config = dict(
    encoder_arch='transformer',
    model='encoder-decoder audio transcriber',
    dataset='telephone keypad tones over noise or synthetic speech',
    train_examples=39062,
    time_shift_ms=100,
    n_mels=80,
    hop_length=160,
    input='mfcc',
    spec_augment=True,
    win_length=512,
    tokenizer='word',
    vocab_size=20,
    encoder_norm='layernorm',
    encoder_norm_position='pre',
    encoder_activation='geglu',
    encoder_head_dim=64,
    encoder_fused_qkv=True,
    encoder_bias='all',
    encoder_qk_norm=False,
    encoder_layer_scale_init=0.1,
    encoder_parallel_block=False,
    encoder_moe='top_k',
    encoder_num_experts=8,
    encoder_moe_every=1,
    encoder_expert_mlp_ratio=0.5,
    encoder_experts_per_token=1,
    encoder_shared_expert=False,
    encoder_subsampling=4,
    encoder_layers=16,
    encoder_width=192,
    encoder_positions='sincos',
    fusion='prefix',
    label_smoothing=0.05,
    decoder_width=256,
    decoder_layers=6,
    decoder_norm='layernorm',
    decoder_norm_position='pre',
    decoder_activation='gelu',
    decoder_mlp_ratio=3,
    decoder_head_dim=64,
    decoder_fused_qkv=True,
    decoder_bias='qkv',
    decoder_qk_norm=False,
    decoder_parallel_block=False,
    decoder_inner_norm=False,
    decoder_positions='learned',
    decoder_prefix_bidirectional=False,
    decoder_connector='mlp',
    decoder_tie_embeddings=True,
    residual_init='scaled_by_depth',
    optimizer='soap',
    beta2=0.99,
    lr=0.0013,
    beta1=0.9,
    shampoo_beta=0.99,
    eps=1e-08,
    precondition_frequency=10,
    max_precond_dim=512,
    one_sided=False,
    adamw_lr_other_params=0.0007,
    steps=10100,
    batch_size=384,
    epochs=99.3,
    lr_schedule='step',
    warmup_steps=500,
    weight_decay=0.2,
    adamw_weight_decay_other_params=0.01,
)
Rows from expert 3 of block 10 of the audio encoder, named by matrix and row number. Rows with one number belong to one neuron. Each number is 50 + 12 x the weight over its row's rms, rounded and kept within 0 to 99. All counts start at 0. After the name is the row's rms in percent of the matrix's.
# gate: expert gate (encoder.blocks.10.mlp.gate, 8x96x192), inputs 128-191
# up: expert up (encoder.blocks.10.mlp.up, 8x96x192), inputs 128-191
# down: expert down (encoder.blocks.10.mlp.down, 8x192x96, transposed), outputs 128-191
gate.40 096:33 37 51 48 53 53 58 46 39 52 37 44 46 67 48 64 41 41 43 66 57 57 29 52 40 48 42 51 57 47 56 47 54 53 52 43 41 45 62 52 57 49 81 50 55 57 56 42 51 41 51 50 64 72 53 64 64 37 59 43 54 53 63 46
gate.41 139:36 53 57 52 36 55 40 45 51 67 59 45 39 65 80 49 68 63 65 53 62 51 47 69 58 32 56 51 51 81 46 46 37 51 51 53 32 44 21 55 64 49 38 54 36 76 40 55 41 51 59 53 55 81 46 50 60 51 55 45 37 46 58 42
gate.42 093:53 68 37 36 48 40 40 47 62 29 48 39 51 55 45 51 49 49 48 48 71 64 50 53 58 29 56 67 44 55 58 67 62 31 41 55 57 37 49 56 36 61 36 63 39 56 67 40 30 57 50 63 53 50 62 65 42 65 40 65 44 42 45 46
gate.43 081:47 60 43 61 56 31 39 49 60 44 25 47 73 54 57 36 61 36 53 40 46 45 45 45 68 52 59 42 53 46 58 45 51 78 60 50 52 20 69 47 63 45 59 41 68 49 37 58 40 39 49 79 44 39 17 26 51 55 50 16 36 40 38 45
gate.44 081:53 50 29 33 39 52 50 57 24 50 75 65 59 72 42 46 44 67 54 44 58 32 48 52 35 39 33 48 42 43 36 63 44 74 65 28 55 36 42 59 50 41 45 62 40 40 33 51 44 47 42 54 61 24 43 33 60 63 54 51 65 43 57 35
gate.45 121:33 61 47 47 42 74 55 53 52 73 29 40 52 53 38 47 59 45 20 43 42 41 37 34 68 80 47 42 32 63 46 54 69 49 29 66 65 69 24 38 48 60 49 47 42 54 61 63 63 56 59 35 57 28 44 51 47 60 85 53 39 63 64 43
gate.46 120:62 34 64 65 72 55 50 76 38 58 76 57 43 66 54 46 58 62 35 35 31 46 63 64 54 33 38 29 34 60 45 48 54 49 45 69 50 49 44 57 52 35 37 30 52 46 51 59 33 44 42 38 48 71 46 69 44 46 67 64 43 51 40 48
gate.47 087:57 61 60 35 53 62 45 65 76 58 29 41 38 50 53 59 40 48 57 38 53 38 33 50 55 30 61 38 56 63 53 46 36 45 47 53 45 36 65 42 47 65 51 62 69 45 44 53 55 56 42 32 34 48 36 43 61 31 42 36 77 54 81 53
gate.48 084:44 41 57 43 42 63 45 42 59 57 57 68 52 45 43 60 31 52 42 20 70 50 39 32 60 52 38 36 47 35 63 47 44 75 55 56 56 49 41 46 67 59 33 58 65 62 50 40 57 39 48 76 40 53 52 41 62 57 51 59 56 38 34 62
gate.49 111:37 66 39 72 35 39 44 32 44 55 66 51 49 53 62 50 30 65 32 37 71 32 50 44 56 54 46 33 53 83 52 54 34 41 45 38 48 42 54 49 49 44 58 55 40 96 63 57 39 62 64 38 54 54 53 37 54 58 59 44 31 25 60 59
gate.50 077:51 59 45 49 44 57 49 59 56 58 47 51 58 51 39 32 44 57 37 49 86 55 41 65 45 30 28 49 62 51 26 37 46 32 69 56 41 42 39 44 64 37 54 47 42 37 40 53 62 54 58 54 36 41 57 40 51 63 50 35 47 57 55 39
gate.51 095:70 39 28 39 57 53 57 47 53 53 34 61 39 62 39 58 48 56 60 55 50 69 62 63 56 35 42 29 45 63 60 53 48 51 34 50 71 56 33 51 60 37 40 45 35 42 39 50 49 43 33 57 47 84 58 58 47 41 39 47 65 28 48 54
gate.52 094:69 40 83 67 42 43 35 45 51 36 48 53 54 54 60 28 52 73 65 45 43 57 40 51 39 58 42 55 59 45 43 49 50 72 35 67 45 59 42 42 62 49 36 33 45 62 33 47 61 28 50 52 40 30 52 42 62 36 43 65 58 46 50 44
gate.53 095:64 56 51 72 62 42 70 49 46 45 41 48 53 51 51 50 95 46 33 46 41 33 47 58 41 56 44 54 73 50 34 63 56 45 75 41 55 52 62 37 55 45 46 42 43 68 53 41 49 48 60 53 57 31 63 63 36 53 22 70 54 35 45 42
gate.54 100:55 64 68 48 27 50 56 35 48 69 51 53 52 42 35 51 48 47 45 64 73 42 48 37 61 57 55 33 36 39 56 53 48 60 52 50 44 48 42 47 58 48 28 47 64 63 40 58 32 51 44 58 35 51 53 36 35 66 47 50 39 77 52 37
gate.55 091:55 47 52 47 45 53 67 50 29 36 41 41 68 33 50 56 34 68 44 46 50 40 33 48 73 54 79 73 39 49 61 44 64 65 68 59 49 55 55 47 76 45 70 52 60 34 57 45 47 37 44 49 32 46 48 25 39 42 61 39 50 59 71 62
gate.56 090:42 63 45 68 53 33 48 30 37 57 47 51 67 26 55 57 63 45 48 69 33 51 60 32 25 48 54 66 32 67 56 49 39 34 35 51 49 38 66 42 69 53 60 31 49 74 54 52 56 38 80 33 48 45 63 44 46 38 51 47 51 33 63 29
gate.57 111:76 46 22 74 63 53 42 47 58 51 31 34 38 42 54 52 55 35 60 51 46 40 55 36 46 51 45 74 39 52 51 42 52 53 47 27 49 44 41 58 62 49 49 58 49 66 45 45 48 72 82 33 40 40 73 64 20 54 60 35 38 39 48 59
gate.58 130:31 53 63 71 60 44 57 42 45 37 67 40 64 65 40 55 57 49 33 46 68 51 58 44 41 32 70 39 43 57 77 58 48 56 31 42 47 67 48 42 38 55 51 37 53 67 56 37 55 62 55 52 45 54 62 62 60 79 45 40 53 64 55 54
gate.59 120:54 36 45 47 61 48 40 49 50 46 41 52 48 31 48 34 56 43 52 41 59 59 58 45 47 59 45 64 43 38 46 64 68 62 67 56 46 60 81 64 43 36 71 57 38 62 57 51 39 55 47 67 51 51 36 58 61 30 54 62 30 47 45 38
gate.60 121:41 60 44 47 68 54 68 42 51 54 43 60 56 40 32 49 57 50 65 50 73 61 70 51 51 40 32 40 57 45 51 55 38 60 45 58 55 38 52 58 32 45 50 37 56 58 40 45 67 58 49 55 48 64 30 52 39 46 68 55 58 50 41 50
gate.61 111:28 46 31 37 30 58 60 45 36 58 41 27 40 35 51 49 66 47 52 28 68 54 53 54 54 46 69 43 40 57 58 63 58 72 45 41 39 60 46 54 66 47 53 24 47 50 49 54 40 60 60 45 61 62 53 63 53 44 50 62 32 48 47 63
gate.62 104:39 67 47 53 49 57 39 75 54 61 52 65 52 52 38 44 54 48 38 60 31 42 54 55 43 65 55 61 49 67 40 40 54 59 39 51 38 44 34 41 38 65 50 51 27 52 55 57 40 47 85 65 69 72 49 42 40 48 78 69 49 45 54 48
gate.63 114:44 26 46 71 20 56 57 41 65 80 61 49 43 59 75 57 68 52 61 53 42 52 48 69 48 56 33 35 49 26 46 53 45 38 41 58 67 47 37 63 57 44 42 66 58 65 52 65 57 49 60 41 60 65 33 46 42 59 59 46 43 38 52 58
gate.64 090:72 46 35 44 49 50 38 32 36 47 47 50 45 34 66 39 58 55 58 50 35 39 38 49 70 48 44 47 76 72 52 66 49 46 57 54 55 61 62 44 43 51 37 51 42 62 35 42 67 45 52 62 56 20 51 39 69 46 41 35 50 41 62 34
gate.65 120:55 33 56 38 48 44 47 81 52 62 62 51 36 49 46 38 47 51 63 36 47 44 27 47 45 65 41 58 75 46 45 58 44 54 34 59 51 84 57 43 30 34 64 59 49 39 72 68 43 62 50 36 49 42 37 50 52 40 50 33 41 50 43 46
gate.66 093:65 62 52 26 78 62 38 45 45 50 44 55 61 30 89 35 35 60 77 35 37 44 42 52 39 64 58 52 38 41 56 40 61 65 49 48 34 65 45 39 44 51 38 45 57 57 72 36 56 49 62 58 14 46 58 47 38 41 47 42 59 62 48 53
gate.67 110:67 66 65 50 69 37 52 38 33 64 54 54 30 44 47 51 68 39 59 46 45 54 56 70 65 43 49 59 37 42 53 47 69 53 34 54 37 26 53 38 44 51 47 33 25 52 61 49 57 53 61 52 50 31 57 42 43 48 38 53 62 31 44 55
gate.68 098:59 63 76 43 74 41 47 44 64 63 53 43 56 61 40 51 38 38 72 57 45 53 43 63 48 35 49 44 50 55 33 39 52 62 40 54 62 44 51 37 62 44 40 65 48 76 61 43 29 56 31 57 50 80 64 64 49 48 58 41 48 48 57 64
gate.69 077:44 54 61 56 27 49 58 59 44 53 36 42 60 37 43 44 52 42 57 43 38 57 58 61 52 59 36 53 33 43 46 45 68 60 40 69 41 61 54 37 63 35 31 33 39 53 58 48 64 51 56 58 52 54 50 48 27 54 50 45 63 41 69 55
gate.70 093:57 51 48 32 54 46 53 62 52 58 57 41 64 53 48 55 33 49 74 45 44 60 39 71 34 61 42 49 63 58 72 47 55 46 66 66 55 68 56 47 34 70 47 56 66 51 41 32 43 61 30 42 67 45 50 46 46 45 47 40 27 53 48 59
gate.71 081:57 52 47 47 50 58 56 57 53 79 57 48 39 45 43 43 59 56 35 58 48 49 75 57 25 38 52 50 67 66 46 45 51 46 47 45 47 49 52 39 28 71 80 43 73 65 61 68 53 38 46 71 65 43 74 41 40 52 37 61 74 53 47 38
gate.72 113:43 32 40 40 60 62 48 62 51 41 36 62 29 32 57 45 60 67 45 46 29 47 42 62 65 51 63 41 49 57 36 50 38 39 48 41 57 56 64 83 53 64 52 43 40 69 71 38 51 67 62 47 41 46 50 40 55 44 40 32 37 39 45 54
up.40 093:67 61 42 50 48 42 51 48 47 48 64 60 52 27 44 21 50 64 54 44 39 38 76 33 67 42 54 39 44 48 38 71 39 43 65 53 59 56 37 36 52 46 19 36 41 45 59 50 49 67 52 51 44 31 45 38 40 62 50 56 36 55 39 56
up.41 131:42 62 49 47 35 57 40 38 55 61 53 49 49 58 73 53 58 57 62 50 50 56 49 53 51 37 61 61 60 90 51 40 38 49 44 42 46 42 33 61 61 55 33 61 33 75 49 52 55 63 56 56 53 87 40 50 51 35 48 36 40 46 67 46
up.42 090:46 51 51 77 55 58 48 68 31 42 34 49 50 33 46 61 45 47 67 38 69 56 59 40 52 42 43 59 50 55 24 73 65 69 57 49 53 37 45 52 41 44 38 67 38 45 55 50 28 56 52 54 65 51 65 46 56 73 48 60 40 57 45 48
up.43 084:44 70 48 49 53 54 27 45 58 39 48 55 57 49 38 47 56 60 36 62 57 56 58 50 53 64 69 39 57 29 58 41 53 58 62 43 63 32 43 55 67 50 57 60 55 38 38 48 37 50 54 81 62 31 28 42 47 27 45 45 43 48 52 52
up.44 076:42 66 50 43 37 58 48 43 68 45 32 49 19 31 46 40 72 50 69 42 73 55 46 42 52 76 54 59 48 38 44 42 49 33 38 46 50 48 68 39 40 37 40 37 45 44 67 36 63 68 45 30 68 64 69 40 60 49 51 64 50 62 24 50
up.45 127:71 33 60 42 54 20 44 57 52 36 65 45 48 55 56 50 40 58 86 62 62 64 61 53 29 16 55 50 59 40 59 44 36 48 59 44 40 32 70 64 48 35 47 50 56 56 45 34 45 47 36 56 43 66 56 47 52 36 15 51 61 43 34 55
up.46 110:66 41 61 50 64 51 50 59 35 71 67 45 45 65 57 42 44 52 37 52 36 34 70 70 54 37 49 24 38 74 54 43 50 48 49 52 40 45 61 50 35 47 38 46 51 33 53 57 40 51 36 45 61 61 60 53 48 43 68 75 48 51 28 46
up.47 088:70 47 53 63 55 41 68 68 39 38 67 40 33 61 42 42 53 64 58 46 45 52 45 55 58 48 73 58 51 29 50 64 40 35 23 37 75 48 40 58 60 45 54 44 36 59 42 43 53 62 71 36 68 51 74 43 35 41 46 47 47 46 46 70
up.48 083:51 61 46 36 53 46 50 41 42 34 55 43 62 51 48 65 65 44 58 55 66 58 45 78 43 49 51 48 41 46 38 48 51 33 58 35 52 47 79 39 48 40 44 48 31 42 41 38 48 50 47 44 58 35 62 47 41 45 64 55 52 29 43 32
up.49 112:47 59 50 55 39 38 33 27 49 44 55 71 60 46 71 54 37 55 22 38 60 42 32 38 66 51 57 48 49 69 43 47 49 68 44 55 52 51 31 42 39 45 53 62 48 85 52 50 32 61 73 41 63 43 59 48 44 62 46 34 38 34 53 59
up.50 076:48 43 49 57 59 41 56 63 37 56 37 51 65 56 45 52 71 39 52 51 47 61 49 37 60 26 65 26 48 50 35 53 43 55 51 45 46 76 50 56 19 43 56 67 41 42 59 32 32 70 24 82 37 25 45 51 46 60 51 47 53 70 50 57
up.51 099:29 68 81 72 51 38 50 54 52 43 66 42 63 32 67 50 46 50 46 36 65 37 41 39 47 70 47 68 57 45 42 58 49 46 58 51 32 43 64 46 46 54 73 45 59 57 53 43 61 47 61 36 54 21 43 25 51 47 56 48 37 62 45 48
up.52 098:55 54 74 65 59 50 51 59 42 38 63 51 36 44 54 35 51 68 67 34 44 54 48 51 41 46 50 66 58 41 51 50 35 59 48 73 58 52 34 63 63 58 39 25 53 61 60 40 61 19 38 51 37 32 56 50 62 61 47 62 48 51 47 36
up.53 096:45 41 45 48 48 51 87 51 51 38 24 54 57 47 51 59 71 56 36 61 44 39 55 61 56 38 60 47 55 54 32 58 39 47 60 49 74 67 63 39 46 37 47 38 48 75 41 33 56 68 78 40 58 53 54 80 30 67 54 77 59 41 23 54
up.54 101:33 53 34 44 54 64 51 60 45 54 56 48 57 56 49 51 58 52 47 32 27 61 54 46 33 41 31 66 52 54 37 34 53 39 61 55 66 47 68 41 49 43 60 59 39 47 40 52 66 61 43 32 56 32 57 66 52 53 39 44 58 38 52 69
up.55 090:63 51 49 52 74 34 45 50 54 62 52 48 48 56 49 55 62 44 44 69 56 16 46 28 44 55 16 71 52 46 58 57 23 53 44 37 79 54 31 59 50 51 54 77 63 61 36 49 59 48 31 57 48 49 51 56 40 32 42 44 54 68 45 71
up.56 095:44 50 21 53 53 32 51 62 51 56 45 48 68 28 48 48 66 46 36 59 45 37 55 38 57 57 55 52 33 55 51 49 36 50 69 67 46 40 65 38 50 51 59 43 43 66 51 62 44 31 87 50 64 68 56 50 61 40 39 39 43 44 61 48
up.57 113:78 40 39 55 64 46 44 56 50 69 43 12 48 42 41 43 41 29 55 50 58 44 53 39 53 63 49 58 39 61 46 49 63 47 36 23 71 35 46 51 68 56 49 69 51 55 51 44 41 62 79 24 55 38 78 55 35 49 71 30 53 31 41 52
up.58 134:56 48 38 29 44 42 39 59 54 48 31 59 30 34 60 62 51 45 49 43 34 49 46 44 58 61 29 54 58 58 38 37 54 51 70 44 39 45 51 51 55 54 44 53 57 43 52 61 40 44 44 50 45 47 40 44 36 10 53 58 41 39 39 62
up.59 118:59 42 47 43 62 54 37 50 63 51 47 47 43 41 57 42 54 44 54 45 52 63 56 46 43 56 43 58 45 34 44 65 73 66 62 59 42 66 81 60 39 41 64 50 43 63 63 57 54 52 49 57 41 41 42 53 57 42 54 53 31 51 50 46
up.60 116:59 40 58 59 46 50 42 61 33 59 56 34 60 60 63 43 49 42 50 50 21 33 42 33 51 54 63 58 34 57 58 53 71 40 51 53 30 62 31 44 79 56 52 65 39 47 66 50 36 57 39 39 51 54 48 31 49 55 43 43 37 52 56 50
up.61 108:27 44 31 53 34 47 56 51 42 62 36 37 34 31 45 53 63 58 56 29 66 60 48 44 48 46 66 45 47 61 57 62 54 70 54 32 39 67 37 62 71 42 62 30 55 49 57 59 49 59 60 44 55 50 56 64 47 43 54 65 28 57 49 60
up.62 097:48 57 46 53 45 40 53 64 50 41 54 60 50 57 55 46 64 28 46 51 35 54 48 61 43 43 76 54 56 75 58 64 49 67 34 44 39 55 50 41 57 57 60 64 54 57 29 66 61 45 70 45 62 65 70 34 45 31 78 41 51 52 55 43
up.63 110:54 72 56 32 80 41 50 58 43 19 43 51 49 37 24 53 24 50 35 49 52 47 52 22 55 42 70 70 51 71 56 50 55 55 59 45 32 47 54 44 42 60 53 41 40 29 53 36 47 52 38 49 41 48 71 49 55 39 40 57 46 55 48 50
up.64 089:32 51 63 57 59 53 56 47 80 45 34 33 53 52 40 47 38 40 43 58 46 69 66 41 46 61 79 58 23 45 44 34 35 37 38 50 36 39 48 32 56 44 55 44 74 49 67 56 29 47 58 35 41 68 37 45 56 57 39 61 54 68 56 64
up.65 126:57 29 55 34 46 39 43 80 47 56 61 50 39 50 44 34 47 52 63 49 49 48 25 49 35 65 47 56 72 40 47 63 48 58 40 58 45 83 53 48 33 33 66 57 51 46 74 57 48 62 49 44 46 47 30 57 39 38 43 37 38 54 37 55
up.66 084:48 48 38 28 64 45 60 38 33 70 48 42 65 46 22 47 59 40 65 31 44 38 26 48 44 52 52 31 52 59 43 57 54 48 52 44 55 44 74 28 37 54 63 78 53 37 50 37 50 77 66 66 61 33 43 62 65 64 34 49 48 52 58 59
up.67 109:17 44 61 25 40 66 38 63 40 45 46 42 56 59 47 45 38 53 38 38 57 72 62 53 35 53 41 49 68 50 63 62 39 52 62 52 63 62 49 47 51 49 56 48 51 61 34 56 60 53 53 45 60 54 59 58 52 63 50 49 44 48 50 35
up.68 092:47 61 17 60 56 39 45 50 43 72 68 50 42 65 53 47 57 55 57 46 39 55 63 66 50 58 67 67 46 45 27 57 39 55 59 47 49 35 63 51 47 60 53 43 42 67 34 30 46 40 52 50 47 10 57 33 43 62 62 28 44 42 55 52
up.69 085:37 41 41 46 50 40 42 34 66 48 68 63 65 57 52 62 52 49 41 55 60 35 54 50 78 30 71 42 73 45 59 48 57 30 51 45 68 64 47 44 44 63 68 59 61 58 43 65 54 31 39 44 46 54 47 62 56 62 66 46 55 48 36 36
up.70 092:65 50 34 38 57 45 70 67 64 50 40 51 52 51 52 33 45 38 63 35 34 41 52 79 44 60 42 51 51 50 61 51 48 50 69 47 58 55 53 45 48 54 69 57 59 57 52 25 48 61 50 49 84 35 53 57 56 44 36 43 44 47 48 64
up.71 083:54 47 33 55 48 71 61 51 62 60 53 41 58 31 58 62 58 40 54 58 61 66 73 47 40 66 31 39 53 49 43 53 32 44 52 62 52 72 43 50 61 62 68 40 64 58 62 40 53 31 46 46 44 34 73 83 38 46 57 51 69 50 46 56
up.72 119:46 57 52 42 63 31 53 42 44 72 58 36 52 71 55 52 33 51 50 51 48 53 47 41 38 38 40 57 66 51 74 50 59 62 56 49 42 53 36 23 61 49 43 39 68 30 46 50 62 22 39 39 39 42 42 44 54 52 61 58 52 71 55 51
down.40 106:38 55 63 32 46 65 61 57 52 54 41 52 36 46 62 58 39 58 54 54 37 50 57 45 40 75 59 36 51 52 43 48 68 46 43 43 65 43 19 56 48 61 83 31 47 43 67 49 66 49 46 59 47 66 39 53 48 42 48 52 66 42 38 39
down.41 131:35 56 35 54 62 51 69 45 41 53 42 49 48 43 27 51 49 62 54 24 38 53 54 40 45 39 42 35 54 47 57 38 54 57 58 50 33 47 68 38 64 56 65 66 33 51 49 43 39 26 48 29 27 33 39 42 51 40 66 30 69 41 54 72
down.42 093:29 36 46 48 30 53 59 31 58 39 46 62 67 22 23 47 35 72 37 54 63 48 54 48 64 51 56 47 74 47 66 55 43 68 46 53 34 55 51 61 57 53 47 43 42 45 80 51 60 48 56 37 62 64 37 34 40 78 31 54 61 61 48 36
down.43 097:41 60 61 56 37 48 27 86 47 46 37 59 76 65 58 43 46 70 57 39 29 39 38 65 58 57 42 62 35 27 55 58 58 63 49 53 41 31 68 65 36 56 67 54 53 44 40 30 42 36 39 50 63 46 35 57 50 41 36 28 64 40 43 72
down.44 082:32 37 43 70 45 43 57 60 43 44 57 46 46 53 27 38 67 44 37 43 56 46 28 63 56 66 40 41 60 53 42 26 55 57 42 56 39 56 78 21 54 76 50 58 44 30 45 40 45 54 47 48 33 68 49 22 26 52 57 57 69 33 43 49
down.45 111:50 49 43 68 61 42 56 42 53 52 74 68 44 40 40 62 59 33 32 41 54 45 58 54 68 47 46 48 64 42 45 67 60 66 54 41 47 62 52 51 64 39 41 47 39 48 44 45 55 53 73 59 42 58 73 55 29 39 35 54 30 58 47 85
down.46 110:59 28 27 51 50 48 44 49 39 63 32 73 46 52 65 44 36 83 41 55 68 55 46 46 40 71 58 56 49 53 46 60 58 69 44 29 47 58 62 59 61 46 49 51 39 61 32 58 61 36 64 45 60 68 58 51 51 63 21 57 40 57 55 39
down.47 089:53 55 44 46 27 47 44 62 45 53 37 36 23 58 54 56 58 61 53 41 53 62 64 57 26 56 54 49 52 57 33 51 37 71 66 66 43 39 63 52 50 57 61 53 33 57 45 54 28 49 43 70 38 67 56 52 41 27 62 43 51 47 49 28
down.48 089:55 37 32 44 65 51 47 47 67 53 51 44 59 37 30 40 44 40 51 37 38 27 59 44 44 66 41 68 68 62 55 53 45 77 63 33 41 54 42 66 61 55 41 58 42 55 57 47 53 47 71 34 39 61 39 47 46 21 61 53 60 40 46 51
down.49 104:48 58 52 70 57 61 45 45 48 46 48 54 51 53 40 55 50 57 49 17 57 36 50 32 54 58 64 38 52 53 64 47 49 53 19 58 47 41 46 47 63 47 41 73 46 40 32 38 37 53 52 58 43 65 34 24 44 55 50 42 47 64 46 55
down.50 074:68 51 75 64 37 56 41 77 68 52 52 73 56 40 67 52 41 62 56 57 31 66 62 69 51 39 44 36 40 37 60 49 48 36 45 35 13 58 55 60 35 32 47 39 72 43 38 54 44 49 52 64 57 58 50 38 41 47 46 55 36 45 64 57
down.51 103:66 36 51 58 31 54 47 67 39 55 64 48 52 57 18 58 41 68 35 47 56 62 50 62 51 53 49 41 49 44 57 54 42 40 48 51 42 50 46 80 38 31 35 43 43 47 57 45 36 61 55 84 65 40 58 64 41 48 43 64 44 58 71 56
down.52 100:41 50 32 32 34 41 34 24 40 45 62 68 16 46 36 69 41 73 34 37 48 53 41 62 61 58 52 43 62 43 53 50 53 67 47 38 47 65 50 36 32 70 30 61 51 53 63 41 50 56 47 40 44 43 52 46 53 45 41 51 43 47 62 41
down.53 088:38 56 61 37 47 42 47 49 39 24 43 56 60 53 52 64 42 56 36 68 46 50 44 60 63 62 61 41 34 27 34 42 59 50 62 46 36 26 47 52 28 63 50 50 46 66 33 42 37 35 52 41 40 47 21 53 54 59 58 53 49 37 68 50
down.54 097:51 49 62 65 56 51 72 58 63 53 33 44 46 54 48 55 69 66 50 62 58 34 35 68 33 73 45 47 35 44 66 44 50 48 53 45 40 42 50 69 44 53 66 42 35 45 64 43 37 56 49 46 50 76 28 58 41 51 35 72 43 48 38 41
down.55 091:45 63 39 47 32 48 76 49 62 58 58 58 41 38 71 61 47 63 61 61 52 46 46 48 62 71 47 57 37 41 37 59 50 62 47 76 59 36 71 48 37 47 51 45 48 30 67 31 47 47 57 48 55 58 49 43 52 73 62 56 39 30 79 35
down.56 093:51 40 56 30 51 61 44 43 40 46 58 42 73 47 43 52 36 49 57 44 49 64 36 53 70 54 49 71 43 48 29 52 47 62 63 63 40 48 55 58 59 64 64 38 79 22 44 56 49 42 80 44 51 43 54 51 35 36 43 34 48 70 61 41
down.57 116:30 35 58 39 38 46 52 50 35 65 49 48 56 47 60 60 61 52 50 38 55 38 55 47 60 64 50 53 50 39 14 46 50 40 39 45 55 49 51 60 46 44 61 56 58 46 25 70 50 32 35 52 40 65 45 37 73 41 67 53 62 56 54 43
down.58 124:47 46 24 46 59 52 48 60 50 53 54 28 21 27 57 35 53 71 34 45 35 41 51 57 65 47 37 52 44 59 39 59 50 58 31 46 46 59 59 31 45 62 49 55 55 58 44 40 51 54 52 47 51 50 56 40 59 57 52 56 37 37 53 60
down.59 108:46 60 27 41 53 53 65 70 61 56 72 43 55 48 49 36 56 45 43 56 38 59 34 58 45 55 39 52 55 62 45 38 27 53 30 47 67 41 28 56 56 67 32 68 30 42 54 51 37 56 56 42 55 41 55 42 73 30 61 42 61 42 51 44
down.60 123:60 42 47 43 58 64 29 43 42 55 49 27 59 59 67 64 44 41 37 43 42 67 52 55 63 45 45 35 28 47 52 53 50 44 42 40 53 65 31 46 60 58 61 39 35 56 41 41 30 39 73 56 43 46 45 49 68 28 67 70 44 42 38 29
down.61 101:48 59 50 71 46 34 39 43 45 61 68 70 62 57 44 60 29 31 48 57 44 51 37 71 58 61 43 54 57 57 48 37 40 52 34 22 43 44 47 48 38 77 35 55 40 51 31 64 38 41 31 28 54 46 46 47 38 56 41 43 72 53 55 31
down.62 088:65 45 38 46 47 75 37 56 31 32 38 47 67 33 54 45 39 46 38 72 56 32 36 54 58 33 23 55 41 63 55 36 51 27 58 25 55 52 76 47 71 50 43 51 64 49 54 55 48 31 38 45 22 59 46 61 52 50 67 33 71 48 49 54
down.63 113:48 51 58 84 55 47 60 56 42 37 64 55 47 53 44 45 49 54 54 36 31 72 28 59 75 40 53 79 62 46 52 61 37 68 51 45 47 63 55 47 58 39 24 31 59 45 43 37 45 50 42 67 68 41 56 54 30 30 28 52 34 63 46 67
down.64 094:80 40 51 51 55 57 39 41 50 54 27 64 60 36 62 53 78 43 43 41 55 67 65 38 40 71 58 48 49 43 53 60 47 43 21 53 40 42 59 28 39 65 33 60 42 58 44 48 70 38 43 59 62 44 60 17 36 56 60 44 51 40 53 62
down.65 110:61 58 51 51 47 37 40 61 57 35 37 35 45 39 62 45 50 44 54 44 35 48 42 40 37 51 69 67 30 71 46 60 46 37 56 38 57 41 63 58 58 53 44 45 55 53 49 45 37 68 59 48 43 49 50 37 58 44 51 49 61 47 36 61
down.66 089:60 53 71 57 36 59 31 53 65 37 35 50 45 46 68 43 55 36 41 63 61 37 60 59 65 49 42 51 36 46 36 52 46 73 38 25 42 62 40 35 62 60 51 51 81 73 55 53 57 48 48 46 65 64 78 50 65 46 75 53 65 56 56 51
down.67 115:68 58 61 60 45 51 63 60 47 59 68 69 45 52 56 46 64 27 59 69 41 57 53 50 38 57 56 40 44 61 41 45 71 68 54 67 57 58 31 48 32 63 59 37 43 56 41 71 42 72 64 40 49 56 41 35 39 52 56 63 50 38 46 37
down.68 101:25 59 59 34 48 47 54 72 69 44 66 53 43 36 42 57 27 41 42 72 34 56 48 52 62 26 43 46 69 33 43 47 60 53 21 51 73 56 48 66 43 59 50 48 66 60 41 58 63 39 56 47 54 63 36 62 59 35 37 43 41 39 42 40
down.69 093:24 59 56 51 54 43 37 65 58 36 48 36 67 54 66 45 37 34 49 50 42 65 46 47 33 24 56 29 28 34 72 33 62 43 63 42 72 41 66 41 47 46 57 59 55 40 73 67 45 66 66 44 51 53 58 64 44 39 34 80 40 49 38 48
down.70 092:49 64 53 50 41 64 31 46 53 73 54 62 32 55 29 43 69 41 55 61 54 35 68 49 67 48 54 42 66 64 60 46 61 38 50 54 66 57 62 41 20 62 40 49 47 47 76 53 58 38 60 51 57 44 23 69 54 48 37 47 64 50 46 41
down.71 086:36 40 44 47 40 41 43 54 50 51 50 58 56 36 59 58 65 41 47 70 54 49 36 56 67 47 36 33 31 35 51 48 56 44 48 39 46 46 40 46 80 41 44 46 51 60 82 38 48 47 35 43 49 52 61 50 53 53 38 51 53 26 47 53
down.72 106:51 61 65 38 66 59 36 44 65 56 61 61 62 57 57 61 70 34 29 58 61 65 53 64 38 52 49 52 39 53 34 53 42 57 59 47 48 57 72 73 41 46 68 49 34 35 38 61 40 60 48 55 46 55 58 39 26 62 26 62 67 71 51 38